config.toml
patch_size = [8, 8]
eps = 1e-08
epochs = 48.0
Rows from expert 46 of block 3, named by matrix and row number. Rows with one number belong to one neuron. Each number is 128 + 24 x the weight over the matrix's rms, rounded and kept within 0 to 255. All counts start at 0. Numbers have three digits each.
# up: expert up (model.blocks.3.mlp.up, 64x128x256), inputs 129-171
# down: expert down (model.blocks.3.mlp.down, 64x256x128, transposed), outputs 129-171
up.0:138129160071143107131104167148101100143140141139144138114161098130133106115182150097111115136161157085089134133117171135118137115
up.1:116100123088134138140096152128124105140166171114150142109152049110134103153210128069118095160151184132096150131124177121156123129
up.2:140185127115157171104149161119138124097115125119157136128136080182161111093157143136096127130134143128171107128114196132153119095
up.3:104108123146111113155114122125138116122153129123137150107086165111106108128106128108121114142145174133115170121153126144124143134
up.4:106093097158152124149068107086148151148141130139158123143108151142142210127127110160139149124131135135143151109114122148122173156
up.5:162166121113170116128166125182126113131132128099126141169068150052133060058116125108136106123143081148163073104135093172140152101
up.6:117115115115150158114139145105122116121141144154132121130137119127134118134133143142119139140136137131144127145137135184122114116
up.7:168164131095156109120151124158120101137137120099141143161052159072136069069110129119128120097119087140146097122138094165127141108
up.8:125159118126141127107108151117115133127163111123105166148160139119153163132147141132153136142168127117122142181109149148092108116
up.9:124132103119139150160157124154123093142100132141142090141105105176146125138145118116106117138154113096121104112098110115146215118
up.10:142141143156130123156110146103144139110092134119133090129116121107112111162161144125131097114105149145121141136085136127114095070
up.11:084144104132149156134117149114120108119165143118140151144113126138142099119139122117137136139139126111143159157109131196101120113
up.12:138155126144157155125127146111119124113141160114118143117122089136139096137147155116142145154119130117140138144128161156124142124
up.13:119116145159154140159159154153137095115135117105160121151127100140112095131140139128098107145115146122142142100137117116132160104
up.14:135185125133175202115157167110117128102122116118135141113155103179153130105159132134094120134146161126144094139106173129147124096
up.15:105119131114112157091120162110126139120170108144151171121092147126136110132129168125123152157133145134135148154136131208112113134
up.16:140163102116156135103126140100113127113188128137136159145156112141133125125146139133145137145159122103123136148126139144098128116
up.17:124114133134149149174140173144110101115131167118131118154109113122131129135154122114134102127131126090112113137125102119103159092
up.18:161144155109129127123143134126107108114128139115115126123120107131127116118156154117143091137106128123136099131150139084117117108
up.19:118147115114155160136144143130129122135100149127141112149100114137137129093161116133130113128160114131142139104121122177129162105
up.20:120108133086127135118094151089111099118126188109144139129159105186138139139216136113157134136149154086106151115102156109128154123
up.21:147115141154170170157141146120118093116120130110141121122109095108127108103136130131146115151109113121109122147170115127131118100
up.22:132174107137160142102134152096127128111156120139122144143134106172148129118161111146150148143152131117132121143130143155101123107
up.23:118130158096119118102108140139112104115123115148096113127119161075115115145141127133152101157128113134100093132131155133123091093
up.24:122158129140147126161113140155112144108111099100156123098097069147113078098138125149104118146126147132118086144135137115127118108
up.25:118143139140169169131130143101098125128152120089141151129128138149134115124134162134104127151136145112113125120135166137142146150
up.26:139122109108144137144098118137126121090115154137148114119122122151171107130139107134114133135103098132104109130121136127128143082
up.27:124102145083095112069094122104139138098147154112178154119101109150135141122161120110103136155124130123086136152138116133118122109
up.28:135134117134130152124121158110118121092149203143128154124144086103133102138148163133122141127132143131152126148105135152123152123
up.29:107140144126138160115108158120125166142136106127105145124137157088140168139121132119129122123126121139137157155101153181099110121
up.30:152137137175127155114133154086124116142103109081110108117118102152174127129155115145094142144133139141129107122125178150175115108
up.31:126135117138119110113117112109142151133080128145131106156135164117118199141119113186146130076118107128138113120109120129094125124
up.32:168135148113126163100162147111101139118107129138126131106150126172152143141173178136124104129107117115117103111099187118118087100
up.33:105142142157128171153127132120126133130129145120126148124097098123149133136129141134121137141141147116132111113163131122131162141
up.34:085173110150201139144024121087132143170066120099120134114106073168148144145148106182137111117104113102107119123153195175136128116
up.35:147137142144117139142126145133126109087135135115116133114118102141131097133163132118120135142112142132150109127116161137147125110
up.36:142099126082120089076093102169071107105131141135146162170151122151128129136172129094108113154103149101081155107146166073134124132
up.37:133151157085127122105122183152144143101163118122142188093158097125154145127138139126052133114128142149115138144128172126111096091
up.38:188148148092187136080113159090107102109150174164146106126158078151129145134181169130146136115153100097119164157098166121108119095
up.39:148149135121138135132161123132134124143141102103149143125132132157126120122134136126122109128115132127129117111137154092128133111
up.40:145184122115185205118150155103116118097146147141131130133163092146140140121146149124126114133156171128124107145113158115127113092
up.41:161127124074123117125138128136124104135137196134131092101163035108110079142161132108106097117137135115116131113127134095157136145
up.42:118145106129135157174160139149111104144125166131137096121106095165120134152149118122094121135147118074121129117098130101140199123
up.43:153164162083142140103119149132112103112124169138138126120132070133132103095170170132101100118154115126097150135109147122109110082
up.44:132119136106116107105101139093125120115126180105145139125105129107149118126154118118123096113146135105102156133144127093095149087
up.45:103129090151144146094100135102126134103227106097116213198087127147123092055112127152179139171142111120145123138154105230099121121
up.46:124123129134161149127120128090100126136159130120123142129125128157145107129132144137134134151121116105105110102141172128130128132
up.47:114117103097150163140124160144117103140146188113117135141141095098132121145157120117139098117127088091125127124118141120105129096
up.48:123133114111139149121086120128125108105106136133140125124118085111179106117142126114094131139113129126121125105160155162143169091
up.49:114108130138143153133127152077108138147150154123114141121086121149168123141152157124116127166143134108097130130141152109116149127
up.50:160177163132132120098124162116145166115110103108138109118070134122131146155150117140136103145134123129101138144101178161098112075
up.51:103146135176124157175112135120130159152095140096141102123136118115135170145129126152122117115137130144121113119119138128114123131
up.52:166123116120158139124141135113126111117122143116131106172151165167159112114102134144109112132102125126120115127099096133156126106
up.53:111096137107131148132096162134119121140180156128152152109146084122130105165157159093133116164133172117097173148130178121131111133
up.54:120138153098126136123111133152106105119119151098141129150101113132126090157154145101111141112136145112106157144138110137141134096
up.55:156094139128127127185172171136138097087137167138147128128104115074111090125151148117127106112094156128115124115112114107094115083
up.56:119110134141148153122123142088110141137165140117105145112094123136169124139143160125118129155145138103094130127146151121125148133
up.57:166096144138106098133117124149131106129137149114106115146148124112151108101147110125141138143132144099109118112165171140133136131
up.58:152137119119116130139112119151122126073089151105130130132121144141135106107172131105144107132107163136104110133122151103120108093
up.59:125139141139136155176122154117111123117107137118122142145109115108148111144130133122140110134127151110117127134148115124116148115
up.60:121121118102141138132125145119123114122162178139145147118117106132149092120151170130116137123123132100139162130119148153118150113
up.61:138177122141159194104144169096114146111146135130137150123141083153147134113148140133110118136151143132121106129114171116122120102
up.62:118113133133122150120113117110149108093198098158145154184122130108152116140163140123085141146117155131078182084149128139139177116
up.63:140143113098136109085070116090099089099064138194117094112092085129138140164168085125185100119124170085071125116185175078094105095
up.64:145117121118127177086140144131138118119113133182112140113156140164141120141159174109129126124088135095098119114119186143121111109
up.65:128175101138131144146145140161122092130139146111138088156112098146130142141162123110103097135158137094125113125059131091136203115
up.66:114149136178137173179133147142129140135099123121108136134113112107146133130121127124118119137124150137134119107150137132126156136
up.67:132153119125146158131124116150139120106126136115124126119102140132112113117118138113138125157091124141138137133124132154118147099
up.68:129151132110087119097130125130099113068126111118106110177119151091140086078112150131102147128137112100097070141120133130142069112
up.69:098128111159136153195128131149132168165134120112135134102108125115165144131105117121088115122142147172139139107104147171124146139
up.70:117079124160138121075066119102140116109196125115127190141109097138109118066122131129174156192117138125142147107161117193127124138
up.71:108139121101146155116137123118119117116137143144122140147132169112134102108109137117135128131147117127159134118135104194123152117
up.72:167164105120159126097138106101129112113124164145121071131101092168132131104158117162127143118168123108143117094111120137161167139
up.73:137102126111169141165150145122112069127091163149148119150123154126128103123177167121142107114105114080133137121108112126122120094
up.74:110120128131146145173141156156110111140120185124125117145128107111121122152156119116123105120120122107123136109110111110116167095
up.75:118115122123149175115140142121124126141091120150117114168113146194133124155173122079191141130094129093131140130153161157122137130
up.76:126160110120140143170157143155121116143119163119140092139101092162131135143149119112108120116147124074120129126082121099152193114
up.77:100143117106145158129149127143116124116149140117110145164115154087129097077101120118141115140152096135167146112140112200118133117
up.78:159095124142129109120109128096133123135148134146163116112058104195141164156158110143113141117142151118121143104118141108143181146
up.79:125156121142139139138127144118123126118129137118137138106111081130151095116139141123123142151126123109150135142116173163118153121
up.80:109107132151120149117131118141116103136109119143133137119163152143126148125106168125148105112119119124104160095132184129118162112
up.81:118164118132165157104132135106120128115148135117127148130141112149128117121145140125131144141138133123149140144131148160121121117
up.82:173126106114104094080136125097128145116166119181131142106119139164119191141150146192105158102169107107141138114128129114131174138
up.83:159085147093106105125092109158099121050106090148108141140122135142133101101138140086133129142135156137081078125118155083142104138
up.84:079089083139197128107039111070134131168166090129117165142113196161155178114118118120181164158136112159129153159129138190109160143
up.85:115100093154144113134074103092139151147138123136150132135111156132129209128123109164137157125132131150140140099124117158125173149
up.86:122135140176139168169129156135121133140124139110116118145127111119153116132130140100129115147132150113117119139141126118127140121
up.87:138099119114160139077099124090115119117189100127127204153108130133113120063127146137158147154130103129146126122174120220131107129
up.88:108123110135126147157134137148122104148141144112157109138105105159135114142143147101101140151151149100099110135089111109141169125
up.89:156140123112172167144156133110114120124136137113143109154116143163152093100120146148118115131116130125111111144118124127134129100
up.90:115111125144138153142122153099113121140140153114127132137121119146154141135158135135121116145137133109116120136141142116127143127
up.91:140142108144161142154128150101118120082144147155120120098107069124139125114176139155148138160148115117105120123163146139130160129
up.92:138144145174162177153156147128117126138133122111129110145107114130132129129124114138112101143122129127129079120143146100132133113
up.93:143132158099164149141141160118107113120099191116164094162127130160140096117144152122128129105126152112085135141128135143124120088
up.94:114065144006113134085092145123122109139150140119179179083184079169114117138207167098111156181184185101048173137147162122153113162
up.95:146186122140193139136128123110133103119107147124127084123112067176110129124148097158119131109154143120130117093111134139161183133
up.96:059102128116116168177101133147129130149129127115162160145115162114124131121132123119128123145140140122133165136142131169123138129
up.97:161124127120104114122126119123126111107127126094123117136148124152143098106159124137072135123128128114124137117143119149141127113
up.98:085137119123170162149121130126123113124166140120111146160108142075143106091104127090144112126142101143154142116126100181109161111
up.99:113140140197113160174112136130140163125072148124156118137133101088131174149132126154103126097151160127132113101144139105125117135
up.100:147140147104180151133130165120118093107121179149184107116171101178131128148175170155135124102146170066085170148093180108112111095
up.101:102082129097132098112116105111104108103072147181123141115109120130122159159163124119212105151090102085086210119109126109098118097
up.102:139184134133128179119158140119130134103136112129126138131150131157128135121131127128108121114148154138128129121113144128119133098
up.103:083085120128138126151046123124126126156190131104136174115116109122140125123151119065164134173111159144122180135111145145133134147
up.104:137136065137108155126114115114139137108068152121169104154120081152170120136138111142082113122117148108123137107154125145155161070
up.105:115153115148175188142118169118113127122150154173102142126121108090154136143144166127135145135141150132132144129140153154119176131
up.106:148080142078109101104133127103127128130157136148161168097170096156165108083168152063130123146159169118121205107149156133121171150
up.107:147122116179167135144149118118118109145147127103118128138140125133132142147131134142099095158116117138103130102148141121139142125
up.108:120143122124154153120139152119111121135152153111123143118141093122143106139157155123130131155130137118123134120131167133125133118
up.109:135130137133163145149164141118115111133133144097155114133128110147127111116110153133108120139118128122111114127118129105130141108
up.110:131156130149130165181101152116134126110094137129159126118109104094134129124114135145116126123131165121143127095151100139127163124
up.111:154053127087087100130148130137123143096100162144162157081118089149139088119179144124146120142095175158109205118151132115119119097
up.112:099109134114138139154083150124117113149192161104154158108137068133145113149189142080122105160146183137101161132121184130142134131
up.113:105127124113141151134091156115107146147113144147119142105097119106183147107133145106148137145140122119131129149128145173104139127
up.114:136172127140127144138139140114123121113150110127139147131143139155136131119138142118126122140138146147119158128107114129122128110
up.115:124115132149157179140148160105116136148143137114126120135133120139143128123134148140112123148124130131116100118131156108134134124
up.116:141108101159131097128100098105154156147164111158136133113106168145124182124112099156126151120130108148153138096131085139142196155
up.117:142163134132161135125121145109109134112136138105133144103125092148139100126157150120134133163127139114130147128102169145127148124
up.118:137133116126138142106115123137127123116121150108131108174135123147151126147120129122093110114145118091108087144118136129115151077
up.119:134118140098125099128106113122081113089162137105148132088146083103112100108154157121090093157131179150105145142159146106124095127
up.120:130101137095143130120117151140112111127120146150134150132138140121144104099140120116130127140128129145128149118123124155119110106
up.121:106058119076105125130111161128097091119128181134139167079143118086124112130155152130161091143090113113121150085115137122078092071
up.122:098113121130144156140132147082131137133124140129145128127119111143176130128144166124132146176133144102125136127130150133125143134
up.123:121151106136150160145135165131121122125146149107116142106126117092137092131138151129132139161125145131135137133131168146128149120
up.124:164140159121110143149128171149117105135115174124145089136101114156132127125130145152142121119147129107094119111103147105137129103
up.125:088118163111129144125105121140131086127148117182110141137088178140126111156132153125169157131108120116126158119132138176118144141
up.126:165186129132173158111131155122109122090112100111175118107119050181162114104161128129103127164136146132175096146096167132166117102
up.127:146122127120151114160108118120126097173105119140116120128147151135131094123091154088142113121096139151152131143134071116145126124
down.0:159142113150123094111136099115125143102112108118104117145127128151162147149154085198095152124150134136139095124121121072142150071
down.1:148169124125094112112155203164180146166111153113133109132162095137088135170134151170102098077150145124093137137119165079130096061
down.2:165155177145128145105167189112119165093118065100124149124117085120103111103163164158103123125136156146125120123149151133117100102
down.3:155126129155149098155097139157167125109139144130139069113115156126140123151150137158094118125195134116097130146154111119116136138
down.4:124091116116101113130084139121162093113131102116085151106116105124124119124144132135102169134129142084104126126131135098151127124
down.5:092149105166123137214139094162139027093220133078112109155075113151109126128113085151187078078133100124210231092064131106074171122
down.6:127135145145164135119148118145146139168118102117099098116150125127127106129129111118133101120123127165128133134131120130139115104
down.7:078126112157128130191132105148152050101214143094134118135084116158114133140122093144169090098136097135198231114100125117104172147
down.8:126119143167149146123153161149139145152142133127129128113126089115105085118139143116147109121133119165158145138149158132096123137
down.9:170137087082103101177118107144106127114100142147176120162142213162168152149104112108078130073153094132079132123134113125160169137
down.10:129097130101128129131112131108113115110163159153119157149104182070131108126080163106116141122118139129061131138162108157102101148
down.11:126127147161161142113162141150138157173119123108097105123137114117104107112131132126136096129126120142132108145139140124122116115
down.12:147149157161158169131139123135144150132125106110096110106136095119115106134132137143137083118127138159143137123120121136124112117
down.13:167148149086130101133141122148114138125117092119186147178123194153158142116123105135112132107122110142082097130158107139122139140
down.14:156147161150136140113133168112115148114137074113129143138086103128139120096142143143126137135146138124131112121155136145114115111
down.15:139140126138130126114135154135150162156116122122096102120142111099109097128131145116132112107125113147122106146144114109118104095
down.16:139139123157130136117150152152146148139116110122118122111137089117098101140134148133118113126144119154153144134140141123122118119
down.17:139117122107125101143114114142117157132110111134149118149148189125159132138125111111114152108138116144068106152141115135133145160
down.18:114119173105131109129151166114109141114113113130124158146122119111094130138127157139108112123093120139137123141125138125125111126
down.19:125128172128136103124136131125117142137147096100128155127127151122140134113142153147144129150126145139123120139120144131115117115
down.20:146102110137142136141157116089127149142134128140155133150137161166105163122125141150116111115105136164158143130118097121123135116
down.21:151137130083098095133149145152108149123108115152159115122159173118141122133129124129114129122120121173088099138134121124131115135
down.22:141132130131126138110169170145132171134126084115127124118131108116121108125148161130115125127139116131138136147142142108104112107
down.23:081126124170156094148044106162166112148132125130118135118113103116114126175127099130141137126111112160114114134134115146136119143
down.24:095150153107118111096132116148118111103127085149140112121119156122124126120153135135142146139135129113112114158161104101126161130
down.25:165138169140152145143136129128138112120130119121131116162123118121118120107131156153128090096115130151155125098150132150127134125
down.26:160131142137141107104154136148124138141143154156145139147093102095121113135094167175136110110125143140129087097152122126125134171
down.27:150147153137072071099122130164161144123084135150152131148133099098125098137154106147100157108125161128093085114152126101151093088
down.28:161142146155157158142155133140138137141133122103091102101131118121116115129135126143128098125109123150154141121121109123148129112
down.29:118103140156158130117100146114160118165128136149098149101123123075102092133134150127159143141128153166116134138155128148093096155
down.30:144132134117132133132153174107133125105123122122166129130109141141138103118119132168120135129117149151138117148140122150126131118
down.31:125076129117123139133070137123158085123156106127105146106105100111125112104118157108142178140140134099113139114136127137146133154
down.32:113122139099137120136150143137089130121142163141101163131115116121069116161134154128129078128098117115117138122116155126092112137
down.33:151121146128148141156094139104134147127110114119107124128138130106100115150139112145116127102126125120089120131119133106115099138
down.34:141111190104090112147215176183134159141162133130157140173142186093134097099114177087149144151122106146119132157178091118130144143
down.35:123138150123161136137125154116115156125134112127126130123130116111108096122128135131104099130126123152134127128131132174101106127
down.36:081123131146149110093114106127105148159112149144108101127124120169150126158125083123141144135105127102150144147095106108130128157
down.37:149089149143129117093128137099143158117142074113136165138098127126178115075121162139130196156156125126114124160158144133121110124
down.38:123126139117110124095119198116127127120159139128132155104120103119086094106128163149145140110150137142141145153134171141104076124
down.39:135115150122154121133150142117105147128124095113122128131123134142111117119123143130125112123115115143138119132129123130115119137
down.40:152140138144130140130155164104125168117140092124127140132093118106121099106121158166107117130144143118107126110165161145084094113
down.41:136152095163137117101129222196177135147173176117138132109126122114145135120125149146112097063190130161133166159163199130092098087
down.42:163158104093131125154114098139109134119086114134141100152154180166144145148109109125094108073140094137093118120099109121159149120
down.43:133087166125121108082152180114126141128129092141109179114117108148101108125142158129142123127150122114101120149167169120089103121
down.44:141116139149121102149108124100139148123103133149119128113162138123141134124119112114128161124134115113077113156169102086149151129
down.45:101198098138138112232088028118068105088127065128132183121077201169155130132069128122123155168105125194190127073063078182142189147
down.46:154142149129139143141148144128129147120127102103124093128157111142111125127136147159108107115131125142142131136134113126142126116
down.47:147154122092140099166111079126109137140109131139136100146139179149138137142121106115111115099109105139090102148124078132142161143
down.48:152129152140147137105143132121134171106142110154126162125132131114162133117111157157115136125132142159140114131123147167123138126
down.49:168144135154155161158110123118118149127130104117127097136132123138123130118128140146110109100132125144134126123109109159141122134
down.50:117110120128151122160096154135137088111137117137139182117121124102095122128139147098152152136142143162103139128172130146108140164
down.51:141077143138126154105106151116148111135126099126131146129116110105135094129145146120125161134130138077094111136129141104128112135
down.52:185138168147168157141153169117125145124128119108163157151143114109164122107154174179117122143093159162148094125159137142151141161
down.53:169148131123120135130125166127154148150118149124134102123155113133105126147146141143091126092130142138101142142140150104145109101
down.54:119092152131124106107108114127126124131137137128132162147143144093154106157140077133144133170112178142095122118160140110107117130
down.55:157120142100066046131156121156089180120139129144144123164169222103140126123136163073108151129118094145064105188163130098128106142
down.56:169151154159138152154117127118113138123124095119144091132139123156116127119121141146116085082126118149143131122111117162134124135
down.57:129147106145145114141109093130124120103112135135145129113116105109135089118124114173107129147155163137128144081083159130091109089
down.58:154113163108087078084118153167112131102130149145130132150119139099090116132132137152124141139119126138114122147133115112110075072
down.59:148126136112139139144113134125142134127120108114113125137138152115121118138133114146129141117150125119104133149101138105131138135
down.60:147147141149159150139110139131145124140125103132096128098116113098106110127137150140120095119109138157148134116120128150125122115
down.61:152141140119140150127147168117115156124120101117131115130130103103133113113147146156119125120121123147121126130151132120112119118
down.62:175136157138149107144115115132117128129152183148141157192083112075154111116127115155116106140123121147144065095127139143113150136
down.63:071082113132073044071087082158136094148137157172131146138104174110161123159157117090181176129059074137111108163097088104144129162
down.64:098121093096115108118117092135102109148122183123112121143133116175105139165141097149158125100101090113118129126069150138056127116
down.65:156180139110114109147112109116114137118109113130123117144155148140161158158157076137112129087151106139072114141145125100116146118
down.66:143110141127140137153095139124149132139129116118146134144109137117112116139143101139126141119135129118077120141111121129106116152
down.67:159129127138144131117147143131157160130125119148128120109135149089139101110113145129121119135116129136115118132159119118134123113
down.68:134164141158156136085057147117118092107117106127109114124120070075119121135169113124137147141155138108093128125172137114104131124
down.69:103103150147146154111109111145172147146122083107130124117110110111123102140129108104123143132099122126114121145111092109153120143
down.70:093198092104131111211119045144114129111110146147143141109098200164100143167079129144111134110087119148126134093093085135151136113
down.71:117141167152158132138156101150150141137128085116097118115129133130131106114104119121139102121123123138136136116127117122124129101
down.72:107118154126168109132076182094150069154171149116109186095136128093125092141190112128190146139150195152115132184132208147078112147
down.73:114128148054095083133143116162086135103125137123152161186125201141120131121108153101131177132117094129080108147136085125128157156
down.74:140143120110132096161081094122114145126118115134150126141141202156151136159130104117112145091140124130054098151141107143129136160
down.75:074102132100101112078185115136133165156141113090132126155149149208135163133117107148134116110108085113125151125044204137089153115
down.76:162162118103120114159104094131107134107103105136118111138156179179150155144130107122101112076144094137100118119124126122144148117
down.77:109140165162134136141141087151152109126159090116078097120128152127119094118106102095154095124105111159161158102105110134122124114
down.78:120103122109101095107112186129194111135119116125087147105110106105122110127130141129112156121152146100109136129134152098140109087
down.79:147146160140159154125133123141135136137125114111129094121154097134109114136134140136120093126102146161148136116115122148135121135
down.80:168122127133120176131150090143100142158116058125084112130153132150134129146138119170143098121137090138163105134060147103061139114
down.81:138144146150151150123146142140128156122130089118107104119131108129110112121143124141139092117125128147145136123126126109111117104
down.82:122109113116092103120069156124190089110134128152084176095109117119116121126108158106118171125150138134139164105135139122148108110
down.83:089138134153133091093100072103111102100132129140101122130117086099118079131134090150120100135116170096125108097111104132135091100
down.84:137128103111135098138091108080129099119090098110070129113148103145139150128161108147113164108093173097114097129113125090155168107
down.85:128090127115105124126081149110156098119115099136098151101108108124122128135139134127118169138131134087103127117131142098156131125
down.86:147122145127123129149111138111139130128116106145124132125130151123127120140133102130127130110132120146098106130132104139129126149
down.87:136193101159147121193104066142089132102124115117121140123109172170130137148094128144110105121119127190152119085098099163157162136
down.88:157141145129108107137115134136124130130124125152130133146163141131174139153143105129112136097148109125057115127181114107144111129
down.89:143144155154169143128154129142097167140111111093141140133127111140121127134143151158110114127112115171133112124131129136118141138
down.90:173131126150135148151121137112130153132116097119136107143126130129149132126126120137132112094130122151117131125129115150127125135
down.91:167151119135140133148164134140118162129104113129109067115158117111121110126139124155114090110098119160140111104127112113138132126
down.92:152138136123138130143118165117116134126121114121172129151121160127152136127111135137113130113129134137086120121161109149114126143
down.93:129140162138148141137123143120120111126160115091124166136123127120126112117146144150155121130120160145131131149095151152100116133
down.94:086205107117150160163118126134146146184105185122115130098170157163124156175065159153084071097138154188116163090103130144139081062
down.95:120133186130183113123087174098119097147165128117131191091152135098141099145145123134173122136120184146090111170166166166082103129
down.96:129143131151172124136122110138140134156124140102127088133140135131127127141133091150128113137114164168132096156124117134113137113
down.97:167139118110109130151151156141106134081116097158132146148125111100153094078163160174093132146158170142164134099106150155142114133
down.98:118137170161149140154137098147147112117144108131071098119129139133115099108120111107141100123103114136168155090099123118126130119
down.99:127052150125145154102079172113153135148134108110112154127101126096122090133144153126139197140135129095082116161125154119114094167
down.100:149112181125121120081162177134120188127148102115098170116109092091107100098126176145121143132131127104127108138134143104110081115
down.101:097065108109052024067153092163120108186117156137125156199095199099173144147158115105178147106078022074079095193141099081114135163
down.102:147131146135138140130152156126131162139121089125124132140087111111125113107114152148109117112140139141118126143148128118107120109
down.103:126150112113101122128127137130131121120103119095114127143148086130107112147141131179103121106113127114116132141095145074141123080
down.104:162113167117115108092105167154113099112191145181179200132117151100191143134130159154125162107154158192094125123174151213067117148
down.105:177134157176161133142141149128146128143098133162057100093114107054121089126116128135117079135126169168154107061140102120127132124
down.106:149146087088064113133155140140139145091098192128159097145123146162146141128147123115144107134117109109129143133077159071150141050
down.107:135116135108151103136147133120138134126113098122162127146123135126158146128133102141134118122103123128103091153159086106124165128
down.108:146139145155152149119140132136123142140108109118104093108143109109119108132141134143114089110129130151133128129129131124116108128
down.109:137138155122151115122149154115131153129121094116144130141119115125120124116132145149118120132110125142128107125160114117142149134
down.110:126117132130127126145104120117141136129108110110112147136126130134105099163157118136144152126133135112087122140077160115125114130
down.111:125032136125024031111140126142149122110121158158156157194123169063134110094164118103143163144109096067103127165183089064169108169
down.112:128152125108102116118136168152156136157110128117136115117161087130102130158137152162097110100136153122105126143119156092149099066
down.113:124130157170147135130099124122144128124130099135107151102116101107111099134115108112137127134117123146127125128122107154130119148
down.114:145135139137128121136149152148162179171085105104112115126122118113134114118118152153111125107137118137113135154165107119136106107
down.115:156136135143143139133113142112120131130120121123154105145127143128148131107127135150131118111127130151120117133148106156121131140
down.116:122098102115086103119074151129174082103133107131083155113112094116111127120142142132121169117136132078112140115126138080148126105
down.117:148150148156144148123141129137129140120125105102125112120143102115107102135133148150128109124117137152145111126131130134131119131
down.118:146126151176147132116113129140157100133167150136139178141127078104169119139154103172144140111131166157108118105163143168107129144
down.119:107113159088095078111129094154140135086105108146138128120144120105123088111130128135116157152144133095109161141123107089154103139
down.120:118133131141160148121150128129128150155117122109099122112151119123128104129129108109144117127092117157137114150129106113136096126
down.121:101090100095129041125102062149106101152141148133156138163152235076140126134096097058137177149068067131092073177176044135170156200
down.122:153163138150139145145124112132125142132124126114118106115146127136118121137129138141123099109120127146146130134117107138152123115
down.123:148151165169176163123143120128146140133101109109102103124137094122118103135138154147128080127112140152149127107133144145135119125
down.124:145161135129145121162146128117130160156143112115132135139107112134120116108141149168118109133131140131113109100141104115120092110
down.125:099110092140138087088154107130168150151092110138114119154109112148147133149124092144141132074101115090111114148087174109113107109
down.126:157180153136117125119140168129111156086100063110143097114135081157120106085178131157116155135136126144149105141136127133121105105
down.127:112129097125125079130151159130147101106169117075113107154087061144113149099148110170152117074128129101146147158112152056106149099